A small multi-label audio tagger, trained from scratch.
Model: 11.7M parameters, log mel input, arch transformer, norm layernorm_no_bias, activation reglu, moe top_k, num experts 8, layers 14, width 160.
Training: muon at rate 0.022, 7300 steps, batches of 256.
Rows from block 2 of a small multi-label audio tagger, named by matrix and row number. Rows with one number belong to one neuron. Each number is 128 + 32 x the weight over its row's rms, rounded and kept within 0 to 255. All counts start at 0.
After each neuron's rows are labels from the 100 clips, of 14848, where the neuron reaches its largest size: "loudest" is the band of the loudest frequency at the time of the peak; "strongest on" is what is common among them. Only what is clearly more common there than usual is listed. The data: synthesised imitations of 52 everyday sounds, one a clip.
# gate: MLP gate (model.blocks.2.mlp.gate.weight, 480x160), inputs 80-159
# fc1: MLP up (model.blocks.2.mlp.fc1.weight, 480x160), inputs 80-159
# fc2: MLP down (model.blocks.2.mlp.fc2.weight, 160x480, transposed), outputs 80-159

gate.200 [123 119  86 120  87 102 187  77 140  97  77  98 107 218 127 173 154  79 118 164 184 165  87  98 139  96 133 143 162 154 120 107 120 149 100 117 148  90 158  91 160 196 139  77 117 175  57 145 150 130 104 123 134 170 111 159  87 105  91 170 205 139 119 117 144 100 107 129 141 136 107 158 157 172  73 134  95 105 118  49]
fc1.200 [128 162 182 129 165 152  41 179 128 118 169 161 100  75 133  76 130 154 105  94  94  67 115 149 151 104 133 131 123  93 106 114 127 100 108 121 150 184 130 166 154 102 139 138 163  80 158 184  52 136 129  94  80  58 182  85 165 132 133 124  86  89 105 131  92  73 116  96 141 159 130 181 142 125 164 155 144 219 117 132]
fc2.200 [ 99 116  93 131 131  99 104  50 150 153 202 124 122 115 132 132 143 108 170 110 124 135 132 113 111 154 127 149  98 144 171 119 141  82 118 124 142 153  96 143 109 171 143  62 150  98 174 141 123 148  80  92 142  99 166 168 127 136 145 108 151 210 196 146 147 173 116 154 102 144 162 131  82 196 205 146  87 122 115 140]
loudest: 2000 to 4000 Hz
strongest on: thin (high-pass); signals; whistle

gate.390 [109  85 107  49 122 141  75 148  78 115  98 124 109  93  65 180 159 186 157 169 166 121 111 144 117 121 140 152 154  95 168 208  98 119 153  70 114 108  91 123 146 164  93 139 204 151  78 118 182 111 171 160 126 105 147 120 102 157 133  98 227 101 120 135  99  90 147 106 153 169  69 170 103 152 175 128 130 153  54 190]
fc1.390 [114  90  77 118 160 115 111 170 135  85  83 129 130 129 125 159 174 135 142 119 106 134 113 133 150  95 115 154 144 115 153 175 102 121 179 151 121 155 106  92 118 119 137 148 201 131 110 170 148 114  72 114 126 122 126 136 159 169 138  71 129  91 107  77 140  98 187 126 177 136 100  81 153 125 109 160 139 185 129  98]
fc2.390 [153 148 141 170 112 112 162 171 136 178 121 163 120 151 116 123  93  95 122 122 183 155 129 166  77 147  88  68  74 103 154 105 168 168 129  91 144 143 130 165 147 135 136 150 156  93  92 104 167 176 154 184 107 126  99 144 104  90 118 128 130 115 139 152 112 141 113  96  82 116 139  84 123 134  81 146 137 101 135  58]
loudest: 4000 to 8000 Hz
strongest on: household; glass breaking

gate.122 [ 69 138 141 178  81 113  91 142 118 154 100 183 108 110 122 121 115  95  82 153 128 193 139 182 197 163 132 102 120  75 154 109 143 133 126  84 116  98 128 127 143 175  98 107  94 186 150 147 138  77 167  82 127 149 194 182 139 121 146 132 101 109 174  71 169 156 103 126  90 158  80 141 110 140 114 123 190 159 131 137]
fc1.122 [185 140 103  95 171 136 147 114 101 128 156  81 126 175 128 126 140  99 184 114  80 108 152 105  32  80  50 166 138 157 122 158 113 119 186 210  93 173  81 123  97 134 141 152 157  77 160 122 124 137 132 159 145 106  57  97 150 149  99  91 138 159  79 165 113 107 133 130 158 100 112 138  98 102 172 191  42 164  97 138]
fc2.122 [102  59 179 151 121  93 109  98 130 139  83 108 134 187 117 142 112 153 118 109 154 120 129  93 165 144 133 170 112  83  83 142 113 130 129 107 121  71 109 139 156 160  87 218 107 116 127 155 136 161 158  61 163 116 142 106 137  80  97 128 165 145 195  96 111 125 133  71 159 132 168 107 170 107  78 108 158 131 113 109]
loudest: 4000 to 8000 Hz
strongest on: people; thin (high-pass); chatter

gate.168 [162 159 147 114 142 103  80 105 117 110 103 114  88 190  98  85 163 132 130  95 143 172 110 150 163 110  77 189 170 136 145 134 138  68  85 101  99 121 163 108 112 124  89 129 160 114 172 153 100 178  71 115 109 122 177  62 172 161 167  83 103 102 204 129 108 105  92  95 182 131 175 119 152 119  33 138 144 195 154 123]
fc1.168 [ 90  92 129 166 122 143 152 155 135 124 150 132 124 119 126 172 120 188  95 126 128  58 121 119 113 112 189 114  94 123 128 156 135 129 146 161 163 109 186 159 116 191 113 133  79 137  90 104 126 110 197 103 133 100 123 167 115 118  79 111 162 130  63 131 105 132 146 133 138  74  88 131 183 135 219 172 107 119 124 185]
fc2.168 [ 87 144 149 189 121 138  86  87  92  97 157 122  98 144  86 140  81 138 153 162 119  85 130 116 150  63 119 122 141 109 191  83 127 148 155 150 167 155  79 104 112 168 124 175 128 180 125 100 130 189 137 108  89 137 179 138 135 159 136 159 171  80  79 184  83 172 100 119 134 134 199 150 142 123 132 106 167  91  81 119]
loudest: 500 to 1000 Hz; 1000 to 2000 Hz
strongest on: reverberation; text has "room"; text has "reverberant"; muffled (low-pass)

gate.328 [101 145 111  50 167 186 124  97 130  35 127  93 158 153 141 146 109 125 163 173 142 145 144 133 110 115 114 146 131 117 130 132  66 109 122 165 127 106 153 165 138 124 120 116 149 194 133 159 116  99 111 110  58  98 121 140 125  78 191 148 155 145 175 188 136 112 143 142 105 121 103 161 133 123 134 162  86 119 176 168]
fc1.328 [ 97 106 150  19 145 143 132 102 177 101  93  71 146 106 112 149 136 174 133 118 148  84  90 134 122 132 100 182 156  87 174 126  91 108 106 127  90  96  99 160 159 115 102  59 126 190 136 130  94 148 127  75 150 142  90 158 143  93 209 143 156 117 171 158 137 147  78 130 126 171 153 148 178 169 152 122 101 102 156 172]
fc2.328 [112  87 144 152 131  81 102  85 120 115 107 130 145 127 114 132 117 109 150 168 100 174 119  77 116 170 147 148 114  93  90  74 113 103 141 115 119 112  86 180 115 149 148 125 120 113 167 121 107 167 172  74 106  96 160 106 105 161 136 199 163 106  82 175 160  78 164 118 142 133  91 124  86  82  92  85 129 161 145 167]
loudest: 250 to 500 Hz
strongest on: people; chatter

gate.421 [140 109  73 111 122 130  74  93 129 128 105 115 115 112 112  98 129 113 130 107 140 133 106 111 141 136  85 102  47 183 154 142 114 119 123 189 176 127 145 104 138 119 136 118 180  90 159 173 159  80 126 132  80 114 101 159 141  88 131 136 103 154 147 122 155 139 122 179  78  93 153 123 109  70 132 109 122 112 170 114]
fc1.421 [ 76 189 151 179 109 110 150 129 175 130 139 121 135 117 220  85 120 152 110 133 112 106 151 156 183 124 164 147  85 100 133 137 137 148 124  96  75 135  96 159 110 136 160 138  92 186  93  76 134 125 108  80 196 101 194 105  82  91 122 107 170 139 103 202 145 156 137 102 186 151  78 115 118 169 141 124 127  94  71 101]
fc2.421 [164  81 106 131 114 166 111  94 169 136 129 117 230 147  92 161 125  91  95 123 134 169 157  92 112 152 142  79 165 135 123 139  74  79 139 175 144 156 144 129 156 112 129 105 174 138 135  97 121  81 106 149  79 153  95 151 175 121 175 164 115 102 168  91  70  94 184 148  81 132 116 124  65 145 113 166 133 120 129 134]
loudest: 1000 to 2000 Hz
strongest on: nature; water drop

gate.6 [107 167 121 175 133 167 124 112 142 141 110 190 138 163  33 138 133 118 137 151 128  80 155 138 120 114 156  91 156 188 174  47  93 129 128 170 119 183 137 107 174 156 134 102  99 139 127  85 116 114 124 123 170 135 182 117 174  88 157 135 122  88 202 117 122 163 135 127 152 182  84 122 106 173 199  67 126  97 171  66]
fc1.6 [159  94 146 111  87 162  77  81 127 196 123 146  72 119 114 128 116 121 180 105 145 205 103 123  93 117 115 172  89 147 101 164 195 130 159 146 119  49 173 136  48 134  93 150 155 110 159 116 154 104 129 166  74 118 149 109  54 158 138 157 105 140 102 132 140  90 145 136 118 157 183 163 107 116 110 131  82 111 121 103]
fc2.6 [100  76 152 126 125 118 150 204 178  91 141 148 163 101  93 117 129 159 153 134 137 147 124 175 105 114 133 147  85 109 103 121 129 135 171 165 130 176  89 161 179 132  63 129 121 117  95 188 108 128  81  67  64 162 111 173 100 118  82 141 109 129 188 123 145 118 149 124  86 141 149 148 126 198 155 108  87  81 148 135]
loudest: 4000 to 8000 Hz
strongest on: animals; crickets

gate.8 [140 144 121 159 187 133 122 137 139 105 142 127 118 129 142  63 179 179  83  95 119 106 111 129 127 151 185 117 130 109 131 184 149 129 131 124 106 105  97 118  92 103  88  81 117 173  88  56 167 107  99 147 133 147 129  99 102 128 173 131 173  88 148 145 169  89 211 113 105 137 100 115 114 184  82 126 141 156 161 126]
fc1.8 [122 134 132 139 150 128  82 139 127  95 128 129 110 118 101 104 124 153 121  86 123 104 188 138 141 167 130 119 120 103 152 181 184 159 130 106 119 123 116  68 137 106 120 112 129 138 102  50 135 130  97 136 130 134  90 109 140 124 162 137 176  67 139 104 147 114 206 102 119 178 146 123 107 165  85  95 122  93 151 140]
fc2.8 [159 134 140 125 138 111 163 151 176 177  76 113  74 129  96  98 117 133 161  67  94 160 130  98 131 138 125 100 125 144 199 163  98  91 139 138 153 171 201  67 132 136 156 163 190  47 117 117  95 161 126 123  70 104 103 180 181  74  87 132 137 105 170  99 148 108 130 127 101 177 156 144 114  74 130 104 105 115 158 105]
loudest: 500 to 1000 Hz; 250 to 500 Hz
strongest on: people

gate.137 [ 69 185  98 116 122 164  73 141 155  81 102 173 141 129 151  71 107  99 108 123 132 134  51 144 141 136 208  88 142 131 144 140 166 144 116 143  39 110 113 126 136 112 185 113 120 102 172  99 137  92 137 118 119 126 142  53 115 107 122 124 173  93 135 130  91  80 123 141 134 134  53 157 154  98 129 111 136 123 125 147]
fc1.137 [ 87 134 162 104 130  49 145 191 187 155 150  82 189 111 112  92 132 147 152  88 148  96 205 104 124 107  76 217 132  97  72  90  85 123 145  95 168 165  91 127 129 122 100 102  91 126 147 123 129 145 118 110 150 137 150 183 180 165  75 137  90 117 120 134 127 122 104  76 111 169 170 120 129 160 136 110 147 121 150 131]
fc2.137 [154  87 111 107 142 135  60 143 101 146 159 165  90 117 130  99 104 123 116 129 155 160 120 179 122 107 107  68 129 152 136 106 140 137 178 130 180 145 155 119  74 112  78 149 150  63 134 158 139  75 135 132 161 203 168  86 119 149 150 169 177 108 128 131 138 169 126 160 204 113 108 142 180 159  97  64 103  76  73 107]
loudest: 500 to 1000 Hz
strongest on: animals; howling; muffled (low-pass)

gate.334 [ 79 124 115 195  38 115  84  94 178 136 105 152 143  99 109 140 112 106 130 136 187 116 106  87 117  96 102 100 148 102 125 125 127 119 104 115 126 115  94 152 135  94 131 138 112 140 136 121 111 164  75 121  84  88 192 181 158  77  91 165 128 128 180  84 105 137 139 128 147 161  88 150 105 143 212  93 175 145 169 142]
fc1.334 [124 143 127 102 162 105 147 146  78 121 101 107 128 161  99 133 171 159 176 150 103 109  97 153 129 143 155 135 182 167 163 103 147 159 119 125 125 129 124 120 134 134  88 136 167 151 123 121  99 116 126 166 190 126  94  92  68 149 203 107 131 115 137 233 140 136  88  86  90 177 166  95 151  97  53 169 100 111 108 113]
fc2.334 [136 144 118 128  83 121 125 198 110 118 118 121 175 138 178 104 109 147 108  30 115 155 138 128  92 107 125 134 138  74 162 142 121 162  87 126  80 130 161 142  88 172 135 149 149 140 131 113 130 166 153 151  90 129 112  68 141  78 206 171 118 102 125 104 111 106 207  99 110 114 185 133 169 127  93 157 167 115 118 148]
loudest: 4000 to 8000 Hz
strongest on: speech; coin spinning

gate.24 [149 110 148 110 147  94 140 166 138 149 154 176 152  89  26 151  83 110 157 127 157  87  88  86  82 130 120 146  82 111  85 145 197 112 120  83 139 148 129 168 142 152 151 107 156 121 163 147 148 186 129 135 140 108 103  96  73 116  80 143 196 119 136 142 159 127  95 154 195 184 135 113 115 111 176 104 118 138  82 165]
fc1.24 [129 154 100 161 190 144 136 130 119 152 103 131 123 162 159 144 133 116 125 121 127 156 183 166 126 128 102  94 155 168 157  97 130 166  92 114  87 131 113 110  92 115 134 115  95 113 111 110 106  74  48 124  81 200  82 105 184 150 134  98  59 123 133 123 127 112 183 128 127 150 115 116 125 157  92 116  74 124 163 116]
fc2.24 [102  91 123  95  93 155  75  94 128 199 145 100 111  85 108 116 207 163  75 113 150 152  93 158 164 115 182  94 109 120 171 101  60 127 100 157 149 164 118 100 115 149 177 122 196  93 149 118 175  96 128 102 142 123  49 124 184 144 135 113 123  91 112 103 136 162 134 119 113 121 125 134  91 118 143 128 178  78  62  93]
loudest: 250 to 500 Hz
strongest on: muffled (low-pass); people

gate.182 [177 129 100 170  94 173 169 152 151 152 104 113  86 146 128 121 169 135 129 164  94 166  78  83 101 175 140  94 129 172 143 146 100 133 148 141 110 102 181 113 136  87 111 121 155 101  95  92 167  64 151 152 156 189 166 154 148 124  76  83 166 172 110  89 113 106 164 148 134 120  70 153 101 117 124 104 101 103 132 113]
fc1.182 [ 97 129 126 104 171  92 111 121 129  96 165 142 184 102 142 140  82 108 148 105 162 105 167 155 142  98 127 160 171  89  92 131 133 133  99 129 110 156  49 158 123 159 138 154  63 160 153 143  88 190 137 109 109  85  82  92 121 137 177 163  71 113 152 168 131 133  94 128 105 149 171  88 152 145 141 146 119 139 103 161]
fc2.182 [151 132 129 118 107 133  97 156 155 147 148  96  93  88  80 137 106 180  93 116 130 101 202  88 124 138 170 136  65 139  63 123  90  51  68 173 115 111  98 159 151 138 113  90 130 127 137 170 170 166 146  99 144 148 102  80 127 181 215 126 140 150  96 133 136 116 107 142 145 129  74 102 119 130 143 185 159 126 107 112]
loudest: 250 to 500 Hz
strongest on: people; muffled (low-pass)

gate.40 [126 130 135  86 134  77  90 138 103 133 145 148  58 136 113 147 108 147  72 102 122 168 147 173  78  98 133  61 138 112  63 190 144  96 122 111 124 105 133  97  97 121 136 160 164 187 121  93  91 139 104 136 128 118  89 124 132  40 192 122 109 111  95 163 200 157 126 168 142 166 124 135 144 193  97  69 122 108 164 108]
fc1.40 [153  77 204  69  76 130 157 128 136  96 159 133 115 133 130 146 144 111 141 140  94 145 156 161 101 140  91 129 144 136  86 180 130 155 117 174 110 135 130 170  77 149 169 107 137 166 166 145 112 172  87  97 222 136 162 104 139  97 118 163 123  95  83 160 116  98  78 128 106 171 152 117 153 182 109 145 150 128 133  97]
fc2.40 [112 139 135 124 118 150 151  63  83  37 114 116 144  94 168 138 109 101 138 149 134 129 140 162  76 153  80 159 138  75 134 156 162 136 135  76 101 105 159 144 142 100 121 125 120 127 174 112 177 125 179 211 124  97 102 106  80 109  54 124 115 120 141  65  98 127 186  87 131 113 124 124 148 124 182 138 134 144 101 164]
loudest: 2000 to 4000 Hz
strongest on: animals; bird chirping

gate.313 [165 119  95 170 156 158 126 120  54  91 134 143 148 133 154 144 143 190 146 215 132 109 125 128  61  72  96 115 154 123 118 166 121 151 171 116 151 133 133 104 125 124  84 131 127 114 123 168  89 204  62 119 102  77 112 162 127 152 125  91 109 106 164 178 154 117 201 175 122 101 175 144 148 146 167 108 125 149  73  97]
fc1.313 [179 140  67 149 184 162  87  92 102  75 179 111 175 155 126  96 105 181 184 175  93 126 116 116 123 118  92 112  61 115 112 152  72 143 150 130 112 148 131 111 137 135 125 138 126 111 144 126 113 189 117 138  99 171  88 182 102 148 167 146 169 126 188 138 125  94 159 178 127 176 107 110 161 127 120 177  54 127  90  99]
fc2.313 [ 49  98 131  93 110 109 156 178 168 110 112  85 170 135 134 104 162 168 109 141 101 119 121 144 119 139 125 171  93 155 205 104 137 114 153  71  98 164 177  87 160 115 104  94 131  92 102  70 141  73  77 165 123 100  92 192 139 112 154 118  99  68 137 145 183 135  88 104 147 231 125 152 127 113 151 122 176  56 148 111]
loudest: 2000 to 4000 Hz
strongest on: muffled (low-pass)

gate.435 [108 104  94 137  89  91 132 164 105  89  98 164  92 148  85  69 159 130 114 121 138  83 138 132  90 190 109 189 130 122 170 121  77 115 109 121  77  98 143 165 138 125  62 151 144 163 135 117 114 152 112 167 143 167 155 139 156  94 154 165 125 143 119 147 139 121  86 119 105 121 132 130  93  83 102 107  82 166 116 127]
fc1.435 [ 78  32 150 135  86  92 137 196  99 112 125 131 152 134 132 103 201 156 113  62 118  82 146 147 115 179 170 147 157 123 145 120  78  96 123 139  85 118 130 135 173 147 104 164 108 111 153 203 122 140 121 155 129 216 128  96 194 132  93  59 121 137 130  78  95 113 129  80  71 168 137  64 144 119 106 120 144  89 109 110]
fc2.435 [139 128  94 128 118 161 117 204 125 181 128 111 127 155 102 150 118 134 157 148 151 113 157 114 104  87 114  99 147 138 173 138 110 143 137 145 146 125 145 109 102 125 174 128 104 189 123  92 123 105 124  86 106  89 143 105  86 184 116 130 140 139  97 170  99 137 116 125 160 118  40  76 148 197 130 122 138 140 146 108]
loudest: 500 to 1000 Hz
strongest on: signals; siren; meowing

gate.453 [197 148  94 158 122 137  95 145  59 129 123  12 110 160 143 143 103 123 121 150 156 142 174 119 131 174  91 149  72  78 181 171 112 129 121 120 167 152  99 129  72 146  72 144 119 176 139 116 105 193 119 130 134 177 129 125 182 159 127 165 164 176 113 144 153  65 104 157 137  82  69 186 120  55  96  95 135 119 106 124]
fc1.453 [128 135 119 127  57 188  92 158 136 190  81 106 110 113 120  79 151 131 151 101  89  96 105 116 143 113 104  87 144 120 164 139 167 133 112  60 177 114 153 108 107  99  76 167 171 142 104 137  46 151 133 139 140 118 133 179 113 152 111 148 179  95 110  92 178 112 154 121 171  70 146 158 128 132 109 132 117  95  86 110]
fc2.453 [ 90 124 133 154 103 105 105 139  55 108 124 116 167 161 157  99 138 127 108  93  86 136 184 164 117 152 158 161 106 181 189 107 139 184 149 143  97 131 145  90 161 127 126  88 128 132 107 130 113 151 175  96 151 158 110  93 103 110 137 164  62 118 123 158 141 157 117  95 142 116  75  60 153 182 146 166 121 156 135 158]
loudest: 500 to 1000 Hz; 2000 to 4000 Hz
strongest on: doorbell

gate.259 [160  85  95 170 110 161 136 150 126  80 130 147 139  97 118 102 147 138  92 155 119 125 173 113 165 109  91 151  81 149 177 135 117 114 104 118 134 129 116 147  97 126 125  95 114 130 122 171  95 158 118  98 211 168 122 162 169  91 180 119 149 103 156 110 132  86 146 112 173 129 137 160 118  92 150 126 135 141  73 152]
fc1.259 [156 113 105 106  80 117 123  87 138  92 131 123 116  63  91 106 106 102 107 132 110 176 134 127 200 101 119 183 128  88 105 146  87 117 170 108 204 138 117 109 126 145 140 103 167  80  61 167 119 139 125 111  96 156  86 110 118  98 227 135  99  97 155 104 101 104 108 116 153  91 102 151 160  67 127  69 146 181 150 118]
fc2.259 [106 105 125  82  84 109 162  80 140 156 119 144 108  86 145  94 110 154 133 156 148 163 142 131 109 163 106  87 111 114 125 143 164 200 120 178 149 155 177 105  85  69 124 135 121 132 128  90  91 154 138  89 140 154 182 113 101 155 122  92 192  83 161 114 148 192 126 119  62 102 106  59  77  66 151 109 146 111 119 127]
loudest: 250 to 500 Hz
strongest on: people; thin (high-pass); animals

gate.124 [ 58 150  99 102 162 157 113 128 124  71 101 136 140 156  59 195 140 100  85  68 101  82 151 150 123 109 179 116 130 102 110 164  91 112 122 114  87 102 108 135 203 145 170 178 100 137  83  99 136 106 124 136 115 134  67  94  94 143 164  92  55 108  96 166 144 153 157 119 145 124 135 115 104  88 167  83 110 183 103 151]
fc1.124 [188  93 167 174 105 110  89 141 144 197 112  69 198 109 126 141 157 143 151 155 142 185  98 132 162 117  63 111 132 115 150 127 177 159 116 144 117 137 118  83 139 158 168 100 146 120 119 122  79 136 131 123 145 122 186 140 196 106  89  83 186 132 132 154 124 128 104 182  71 109 154 123 158 187  67 139 132 118 181 130]
fc2.124 [106 116 146 133  52 158 153  95 180 125 116 148  96 115  97 118  86 193 187 118 152 104 120 127 155 163 143 132 143 117  97 157 105 155 141 172 116 205 151 142 125 101 108 174  63 137 108  86 104 138 107  96 139  51  97  62 100 143 134  94 115 140 124 137 137 186  76  80 131  92 110 128  92 107 147 154 133 136 107 121]
loudest: 500 to 1000 Hz; 250 to 500 Hz
strongest on: household; knocking; engine

gate.33 [120 109  94  98 112  56 154 113 151 141  76 139 156 169 145 156  88 125 172 143 139 155  85  93 148 111 115 161  80 142 101 181 125 159 176 112 144 121 103 134 126 123 105 126 157 181 151  57 105 124  69 103 152  94 139 124 162  81  86 158 113 120 112 151 122 138  87 115  97 143 156 127 114  78  64 117 143 140 160  96]
fc1.33 [134  95  65 122 136 151 142 135 142 151  97 106 143 131 151  87 131  96 176 148 188 197 164  90 110 152  88 145 190 175  77  79 166 121 122  79 139 142 135  92 128 129 128 142 132 115 194 140 131  93 135  86 126 116 108 161 158 129  91 165  99 128 152 177 137 163 140  82  87 129  94 112 119  98 154 133 120 122 159 131]
fc2.33 [100 124 133  79  93  97 157  77  89 178 137 172 134 126 116 168 156 160 119 187 143 121  86 191  60 139 111 149 156 175 102 119 114 122 108 160 130  56 134 128 173 134 135  85 180 143 155 125 103 119 141 124 125 163 158 136 124 156 202 106 182 147 153 133 144 105 101 101 165 158 155 123 150 122 124  82 114 144  89 112]
loudest: 500 to 1000 Hz
strongest on: reverberation; text has "room"; text has "reverberant"; quiet level

gate.333 [ 81 164 117 139 126 123 144 187  75 116 101 146 137 134 166 127 144  98 128 121 163 123 145 164  93 101 157 191 109 152 126 129 114  55 124 143 109  83  83 170 111 170 165  52 162 166 119 179 104  68 111 152 121 138 129 122 155 142 100 167 125  89 128 138 146 153 155 136 177 165 157 109  86 200 104  59 146 111  84 145]
fc1.333 [ 98 111 156 183  94  74 126 140 123 183 197 133 154 136 164 149 146 125 137 103  83 141 149 100 150 105 152  70 130 124  68  75 121 102  92  54 146 154 173 137 117 105 145 134  97 128  73 113 145 168 161 129 171 167 107 148 144 104  58  71 153 157 122  90 146 111 160 176 136 105 172 141 197 103 160 166 123 129 170 170]
fc2.333 [ 92 153  86 174 190 138 137  94 133 101 117 172 123 125 142 127  94 169 162  84 134 169 149 192 140 123 134  99 146 115 173 154 122 108 170 112 119 170 167 114 125 189 127 130 101 120 170 114 130 162  76 161 137 145 192 104 113 110  89 174 125  77  87 130 160 102 129 121 136 151 123 140 107  74 121  93 114 119  86 159]
loudest: 2000 to 4000 Hz; 1000 to 2000 Hz
strongest on: mains hum; frog croaking

gate.86 [110  76 162 108 145 125 135 169 208  92 121 122 133 178 106 139 169 133 161 114 103  98 149 107 118 100 166 132 139 188 138  62 142  66 141 130 137 207 122 109 103 104 157 109  81 115 156  79 115 124 151  85 157 146 147 114 138  83 182 112 117 121 142 132 134 104 140  93 177 153 161 160 154 123 124  77 147  97 187 123]
fc1.86 [106 133 142 124 120 117 152 173 155  84 129 138 145 200 102 142 168 138 136 134 132 110 172  85 137 109 170 119 153 191 165  52 150  76 136 141 153 211 103 111  90  80 206  79 108 127 138  98 132 126 132  75 157 136 101 106 153 120 150 133  98 148 124 125 136 124 132 143 157 152 133 124 125 140 129  78 161  97 138 126]
fc2.86 [136 129 121 105  98 169 106 102  94 208 112 195 102  94 162  74 111 110 111  95  62 107 161 107 133 110 130  77 100  92  78 171 146 159 110  85 100 118 114  89 112 138 227 116 130 103  94 123 146 101 130 133 122 118 103 156 128 149  94 111 106 102 165 162 121 105 157  97 160 129 134 133 108 168 120 118 149 122 177  89]
loudest: 4000 to 8000 Hz
strongest on: animals; crickets

gate.193 [135 116 143 119  73 120 124 190  92 128 123 148 109 166  73 195 132  54 129 122  75 161 141 115  74 102  60 118 100 176  94 129 116 139 120 122  78 128 153 136 121 113 156 150  95 117  91 154  88 161  88 174 183 146  98 131 151 174 118  71 149  87  70 136 171  84 123 167 100 143 116 120 157 134 171 165 134 100 115  52]
fc1.193 [111 112 107 171 223  98  81 105 163 133 201  86 137  64 164  81 170 154  85  87 130 154  89 130 191 169 162 139 147  96 160  96 138 101 113 161 182 116 157 135  96 111  82  94 132 112 182 152 127  95 137 128 138 157 100 130 117 172 186 155 152 159 155 131 111 157 136 159 136 138 135 155 114 119  87 108 124  98 132 105]
fc2.193 [150 117 125 176 101 163 109  48 107 204 143 105 125 102 121 105 127 107 171 137 156 125 131  95 149 174 120 117 162 141 116 143 149 147 130 168  98  99 182 130 123  92 154 120  90  37  69 132 119  37 136  76 182 106 132 141 154 148  81  76 196 109 112 155 143 158 115 107 142 130 125 139 132 108 134 131 125 147 149  67]
loudest: 1000 to 2000 Hz
strongest on: signals; siren; phone ringing

gate.371 [ 97 109 145 131 159 130 140 149 156 125  96 130 174 134 133 146 119 146 110 144  73 123 164 157 108 134  79 141 104  89  90 145 125 137 170 136 186 124 147 145 116  67  99 133 100 107  77 133 171 120 136 113 145 103 116 149 139 126 168 133 167 118 121  58 112 100 113 155 142 102 119  96 152 101 187 121 166 164 106 176]
fc1.371 [161 142 109 147 137 121 125  67 128 120 202 116 171 117 151 109 166 130  86 126 139 121 149 125 102  95 122 169 139 125 141  94 171  78  48  91  95  89 110  92 156 126 137 154 122 151 139  69 102 122  67 169 138 114 136  67  93 135  98 136 142 145 142 118  82 114 133 118  89 109 168 211  98 136 103  98 100 149 138 112]
fc2.371 [105 161 198 103 116  99 208 185 143  66 112 102 197 124 119 107 113 142 185 148 148 144 131  94 118 154 174 111  91 143  14 172 143 145 157 115 142 128 173 165 127 100 169 174 150 179  78 110 125 131 139 158 115 148 123 107 137 160 137 120 116 157 168 129 198 190 120 130 114 162 112 106 165 115 154 162  91 103 119 146]
loudest: 250 to 500 Hz
strongest on: people; chatter; speech

gate.410 [ 98 115  95 105 149  64 138 148 107 169  55 130 122 189 125 187 101 123  89 135 157 162 129 134 140 128 165  83 125 109 108 128  79  90 181 128  67  98  91 147 164  99 187 125 188 150  99 174 163 143 159  75  62 141 132 166 140 118 141 154 162 125 109 121 104 188 127 169 116 188 100 123 118 145 111  97  91 177 115 128]
fc1.410 [156 123 142 173 160 154 132 141  94  88 136 134 162  69 127 142 144 122 115 139 116 143 120 123 139 155 120 128 167 139 161 167 184 126 114 199 204 148 130 118  70 173 126 168 156 119 147 105  50 160  43 126 150 119 102  74 138 135 121 138  97  82 187 120  95  63 138 137  79 118 133 129  82 144 112 195 117  91 161 160]
fc2.410 [131  84 149 153  66 100 171  79 144 146 135  45 156 163  73 161  96 105 168 149 137 109 160  83  87 129 138 119 140 111 142 127 117 132 158 107 138 126 114 128 154 148 101 114 110 115 143 135 141  73 129 129 133 115 173 100 104 144  86  91 139 126 145 156 181 182 135 184 127 107 134 106 161 136 165 173 114 109  31 112]
loudest: 500 to 1000 Hz; 250 to 500 Hz
strongest on: people; chatter